Weights of a small segmentation model.
Data: trained on coloured fractals of 300 iterated function systems on busy backdrops, 48750 training examples.
Rows from block 14 of the encoder, named by matrix and row number. Each number is 500 + 25 x the weight over its row's rms, rounded and kept within 0 to 999. All counts start at 0. Numbers have three digits each.
# b520: branch 3 second 3x3 conv (encoder.blocks.14.b5.2.0.weight, 96x96x3x3), inputs 24-29, a 3x3 kernel for each
b520.0:515510513514515500500500513507500468500479470500490485441461479435463498500488514500500511507510511508511508500576571508573567500569571500500521513504500522500514
b520.1:500500500520516515500500521500483477500481500505500483446459500447470500500500517514500500512500517517513514508556553497500500498551557500515500500500500500500516
b520.2:524517515509507518523524515472500500477500536462532494500528550500500500498577533500517521497494500500500507506500500500547500499463481500509506500507523524500514
b520.3:481500481493500500467500470500525500512583500548545465550505500508535519585546512485487478479487469461491481484499500470521501510500458483491488500500479465500500
b520.4:500523486500500503500500495564522571516488482506501532513548484457499498500500485519536496529544497506513500520541475500500491500571480500511500534548514518500504
b520.5:467466466464467468464466465515519500500500518500506518541535518538500500519514507463465465464467466463464464500487473499492475500492479465466465463465467464464464
b520.6:500500500500500490479478500452500512500548500500483500486500510500500495500513420462500500500475483500481483502548520511500500500500558500500500453468493493500499
b520.7:500521517500520500500514500504496473501500500493489477460474498440500499500500517516513513517515514500512520517595568532592570523576500528518500527500500500500523
b520.8:513504494490491474499473465493468542492478481500500500500487500500500500480515521472500481500509500489500487469530512525548500512560527503510500494478463501492473
b520.9:513500500500511515500502500481486470500500500500500500450467500441500500465496500500507507500508502500502500497567500500553540490500555500500506502511500500500500
b520.10:500495500503500483500500491500499477484611542500501500522482529500505490494538526500502506487500500500500478500464524479500500500493500500542512474453464510506497
b520.11:500500500500501500500503502497500477496500475481500489466500473500488504476494515510506500506500507502504500492562533502568553489551557500500513512504500500500500
b520.12:460463461460463463459460456500533529527500500517526523551547500552551540535500527475479477474479478474480481514507500517514509507500495463468468466471471465470468
b520.13:500500500500500500500493500500510536524632500500522474479495500500580500500512491488481477483486489500463500431431500503568483475444466500482500500500500519495500
b520.14:528529523500528500500500523457491500496496500500506499429442452428453464500473500500515500498500500500500500439460471461466475458462467500519518500500500500500500
b520.15:517508500503500508501500506501448500483520566470500500517500510529531533501530452500501500500488500492500500469462500482501505459500516500490485519515510473500500
b520.16:491508509457500489459466500448428463500529503512500506465485483500500500466500516475511501493513509471485500516523443500519508537550500504500500469500500480487486
b520.17:520500500500500502525500500500525459500555522482463499456500463500500469425500492486488499484487500490489486471517449461511452500500442500500500493500495500500496
b520.18:500521500511500523500520500500463528503500516478521555417499500482504531444543520487481483500490470500488500466476461523501500500469450500500492529500500496508500
b520.19:474470463457509460477436479438540502491549519502522500500509514444516505491500492500500499509527521485500490490547460494561500485522500500493477500506474500495493
b520.20:500530538531528531533532539488480472492506478505513496500446471452500477455492495519500508513512500500513508500471475500500470500459500526516500527521519500500500
b520.21:523500500522500500500500500457510500487503500500510475418444467424454458445460500498500500500491499504497493475500500464500500467464470500517522493493502500500500
b520.22:500521500520525500500500517537500518494420462500492508500512483500500498488500500519521497531546508524527519528541476531500500500556500512519500527500499524527500
b520.23:470468479466500484491467514479512500562498500454452492515500500504500440500500500485500480500521516478489495533529451523507468503556476500506503484500490500502509
b520.24:460459459460462461456459455500538522538558539530536521560556500558569542534500533474478479475477478474478481517502495517510500503498491466467466468468467464469467
b520.25:500523522500519515518510517504509500500500509500520491484505500487498474502494500489500482500493500500492500436500488492500500500500457509500500500500499497489502
b520.26:507500497500497500500476506490518489479552500462500489500500475500493500500440503473471472500500494488500500494526462500570501462546500500500475500485500500482500
b520.27:506500500508499502508500510500471500508500517500500500467500494500479468463472500490482463473500483483477500500500476489495488463465495500488487500496485495487500
b520.28:500500500500500500488495500524476536500445506499511500465493500413500522479452500487500491499500500493500474527542436578500489500573459500500513494535500500518481
b520.29:500501500482500500479500467460487512504592544503543511461500511480518519558500500467492500457479463472462475448482489512500524535467488472479496500500497473481470
b520.30:512504517507498511519516517536500500521556529487497500498500500478499480484500535500468471494478477500500484449500500481500470480500468500500491493500500500500487
b520.31:521525508525538500527514528523499516496434500491499513500515493431459513500444475519522492532543503516519522530542475528493513480543500522514509539500500522539522
b520.32:526526531526523524529500532490506479500506503500500500445462468450466500479500460500500495497500500500500500465500500474500496479500500500513514520510512514514509
b520.33:500491498500500500492500500516493518500500500534469505490500478457416491500419487500491519518499500518504490500535500525504507479589495495539542467442490526517479
b520.34:525500536523518523535526530507512483500500500529508498453475471500472500456481502499501493500496500500500486468474484471490469482500500500500500520500500500500500
b520.35:515512506512504500509500513520500476526500500500500516460492497466500500473500500490500482493484474484482481462500453481496476507469500499483485498500500500488500
b520.36:500535500525533538500535544489500500500515500507518520470485484500502520482510530500532500500520520500524500461529500492513525496510524533500523546533539500531500
b520.37:500530500535528533540537500500493472500500500500513495500500500456500487483489500533528525532527513525520500484520500490519500491515503531527531535526520531528500
b520.38:540544542540544546544537548471487500500500492509528504434500489500499500485513500500500500500500521533500500500534526500526537500511509529527529534529528540527500
b520.39:500519514500504509500500500511519524437500534500555494462451494467471495500500478500500500468462500484474495500500490500521513477478482500500501513506514461491500
b520.40:500522535523525500535500540500500480500500456500500500426500481458500514500493500520520502519521515500512512463500478488512485480500500525507500531533532500525527
b520.41:534523531529521500529527527466496481473493500500497500440500477449472502468485500500517525527521522500519514483528500479500526483500505529500500524527500529523500
b520.42:500531500534524530534500539465501500500514500500500505500460476457500486479500500500500500500500500514500500500499538497520500481500503500500500534523500500526529
b520.43:462462462462464461461462462496500500499500495500507502509508500509510500507511500470470471469469470469470469496490483498497490500488483467466467465465468466466466
b520.44:541500532534531500500528541500503476496500476500500477438500500444478499500490493526525519500500500522500522483529524493523520479509503500500500500520527532500500
b520.45:500500500500507500519518500500534500496500500545520539470503526496500523500500538500507492500511500500504500528517557556535543517528533500509512500492500521500506
b520.46:478497457494500500482497500485513503500598565500536461536475500500578536522500486469500486463485457465463463471500479484532499522444483471500462500502500490517500
b520.47:500500500515500489486515500512482522507521500540493509501491500463444494500500503474489500502500497513500485557515523541534498458600487500547545473446486513500500
b520.48:501497491502497496496500495489470467500450449500500500500462465457458466470500500500501509500500511500500515542570567500550534489551500500504500506502499500500502
b520.49:491492489494491500500488488500467500483446450500500454477500500477473500483501492513500500515514516500500519537575500538560555500561500505499503500500500501500502
b520.50:500496500500500500517497505500518476484621500479500484500516500556500503500579536514521508496500500500511500500475500500514496500442500528514503500500500500500518
b520.51:500530500506503528500500523500500473464567536500500497501529500500500500500500530507500500500500500500492500500488467500538488500440500528500500529529523512523500
b520.52:469468470469471470469471471497496500486480500489497514517500504500499498500503504464463462466464462462464460480472458487479461490478467465466464466464466465467465
b520.53:501500497500500494498495494500500500500457447508500500500461500500472500488500491520518519514516500512509500553563552514500547486500500516500500500515511500500500
b520.54:478467491472500495480472500502500500492420511495495553500433482518500498500500509500500489522503499500491489500500479517486554507521454500500500483500504500500488
b520.55:496496494500484500500486497500500500498457446500485459486500487500500498500508500515515500513511500500500500500561500529500542496560500507496500510512516514501506
b520.56:500500472484493500482493493477500485476435457516506455466469469500500500500515502497500500501506517497509500517593500500591544498544564496490500500504511500515500
b520.57:482508480493500513480502494500513500492594554431505476500513500553560500482500527490494500489504470477495489446486473452532500535450500470494477511531503465489500
b520.58:495493490502495500496500493476500500467437445489465453465460459441444460470500500500510518500500500517511515500565554523500533506500500518512505516497499510519500
b520.59:511500500512500500500509493458501508476567538524493471523481528500458485497500500487500500493471500500496469515500522479500496500507472500539542457423481509500487
b520.60:483499474500499518483500484471479520477604519469510486500444510499538492521540483480488500491500464485479475484477475500500514546451500484474475500507500494500484
b520.61:498519500500522517512500508451500479484608527462509499513500500543500504494500529500522509484498503488486500480475469472500483529439477497500506500533518500510500
b520.62:500500498500500510502500506475462453463456500466459475466459449452461500470501503500500529500500500519517513500548500500544500510541500500518500509500512513530517
b520.63:478481477484493486488494483500500496489433457485500500500492474467461500441466493500525503500517500504500504504542526475550519500500533495500508485488500500500500
b520.64:471472470471473472470472472516500500500500531510517500529500521531500523526500520462461459463465462460461458481487468489500474500491474465465463463465464466465464
b520.65:508500506511500500503511504462500439473434438449500472459459426457434490500496494500500527500527500522529500506500509500500500500563555500500500539500500500528500
b520.66:511501502500500502500500500461500506462460449468500500500500496450500500500482511500500536500520500524519500500549509500500512491556551500518528500499500500500500
b520.67:500480476483500481469466451479477477543443500486447500492458468500500500500500500512517500500508515500500500511547500475500498512566515501500500503500500500484472
b520.68:500500500506500500500500489500500455500421500500442467453500463454420465450500500521531526500524500500525514513564522510555525504573573512516527497497500500500500
b520.69:487500499500500500495498500513500486494500500500500500500500499467475516500503494518534522504531523512521519500564500517573572502579560500500500503500501500500516
b520.70:475500483475500497471500500500509490556612500481544544507505522500530500514500539470491500496498484512467470530470500471602453500476502462500481484511518489500496
b520.71:503500506502500500500500500493500450500500448461500461500478487500478502500497514526529500530538526523535531500548521500556500483560542500522520523518525527527523
b520.72:500515509508493511500527513447500493475599543451529482500501541530516500500576524495518510498503500523500500500497500499563492500468500516514509500500518500515500
b520.73:480471489475518486466458475526500510500522527503500476500500500500525528500485524486505498515520512500491508550545500482551500518577530498508509477503500500512491
b520.74:495499500501504497505505500525497504527510500508500500502493500447536505446522525527500535530500500521500500561572565521589554531573584509504500500500500500500517
b520.75:497498502501499500500499491525518497513470466537515464500484476473476488452506518529500500524528531500523531477549527500555500505568500511500500500500500500500500
b520.76:485466447461500478477461500478500479510500487460505482501489491502513512461530528500494500500530513503500500496562464490500500519524505513503492497485503516511504
b520.77:503489500494489500498480495500500480500507486533495464527501487486500529457535546531500527529519525531500528542602555525548549500500576500503500521510514500502500
b520.78:535530515513507526526527518500500494475588528500500500506509500500518500492572500515523516500500500500500512503500479483548491482462500532513498522519520519517518
b520.79:472472473470471471471471470500500510491489500486489506518512506514504496509497492462464461467467465462463461481476461500500468493482472467469464465466466467469467
b520.80:500500500500518500506500505491488500500490500479507500475490494462498500457500511500532526538532531500532535500563539500562553489556551517500500526524529527516516
b520.81:474482474466474491500473477452498513538616500514509484510455472500578498556500500463469484472491491469456483438494531500548498499482514481500500489490500471487494
b520.82:500500488491500500472475500442488477475575500424519500528470481500542487500547414501500500482490476477473482448467437500532458530480457495500484502512500479500490
b520.83:471473494469477470469480484528554500513593530500503500506494500527571500502500507487473498500500463482485478500480500500570488524500500469459493500500465483491480
b520.84:477500482500500500476495494421510494494611500486447500500469500500560489595501496466479498470475490486488500444433452477515500500493478484481485500511520468500510
b520.85:468469470462500490500481500475472500476500500482500494538502454455500484474500509500501502522545522500504500538542540500549500484550449501475498500500500500522500
b520.86:547550545545550543500546533500473468500500463500501485500490470491500500500500500500540500500535537524500527521540523515519500500510510500541543529500500540542531
b520.87:500542500540538500544539500493475479477449500493503500502520515502476512500506521534530500528539500500533500546522523524511513506521517525535535500526500536500533
b520.88:544500542539500535500525544500433459500474462500466497489475460500476500500517514500521500536500500500500519500519475491515523500516500500500500534535527500518500
b520.89:500516500500500526500500500455509500464435429500500531460507482455445525492471506498511500500500500522496488475545518499500528545504536500535550494488499500500500
b520.90:544540500537500524528500500442500500489442492500511500500513503500472522500485526500500524526537500500527500517522531500534524518517525500500500500500532500538500
b520.91:500500493486511500470468506507500485500475499500502502521502497500483500477495500500532508500544500500505491523559467564539489576527482522542500500500476500507500
b520.92:546551500548550543543543541471500463500459500477474500473479470500500500483500500528538500533534525500533500500514500500500500472500516539540535500536500500531500
b520.93:500548547500547500500545500500453467475500500487484489500500472500500500500500506532527500500543530500534532500500469505520490471504500500534500540543542542500500
b520.94:544547544547547553500500500486444500495470498500504510500490500506501514500522516500536500537541500500500500493515518515511501506507521500540500543541536500545535
b520.95:463465463464467464463467463481482483485484484493492491500493500492500500494500491468472469470475470469472470494488478500498485495489480466468465466470466466467465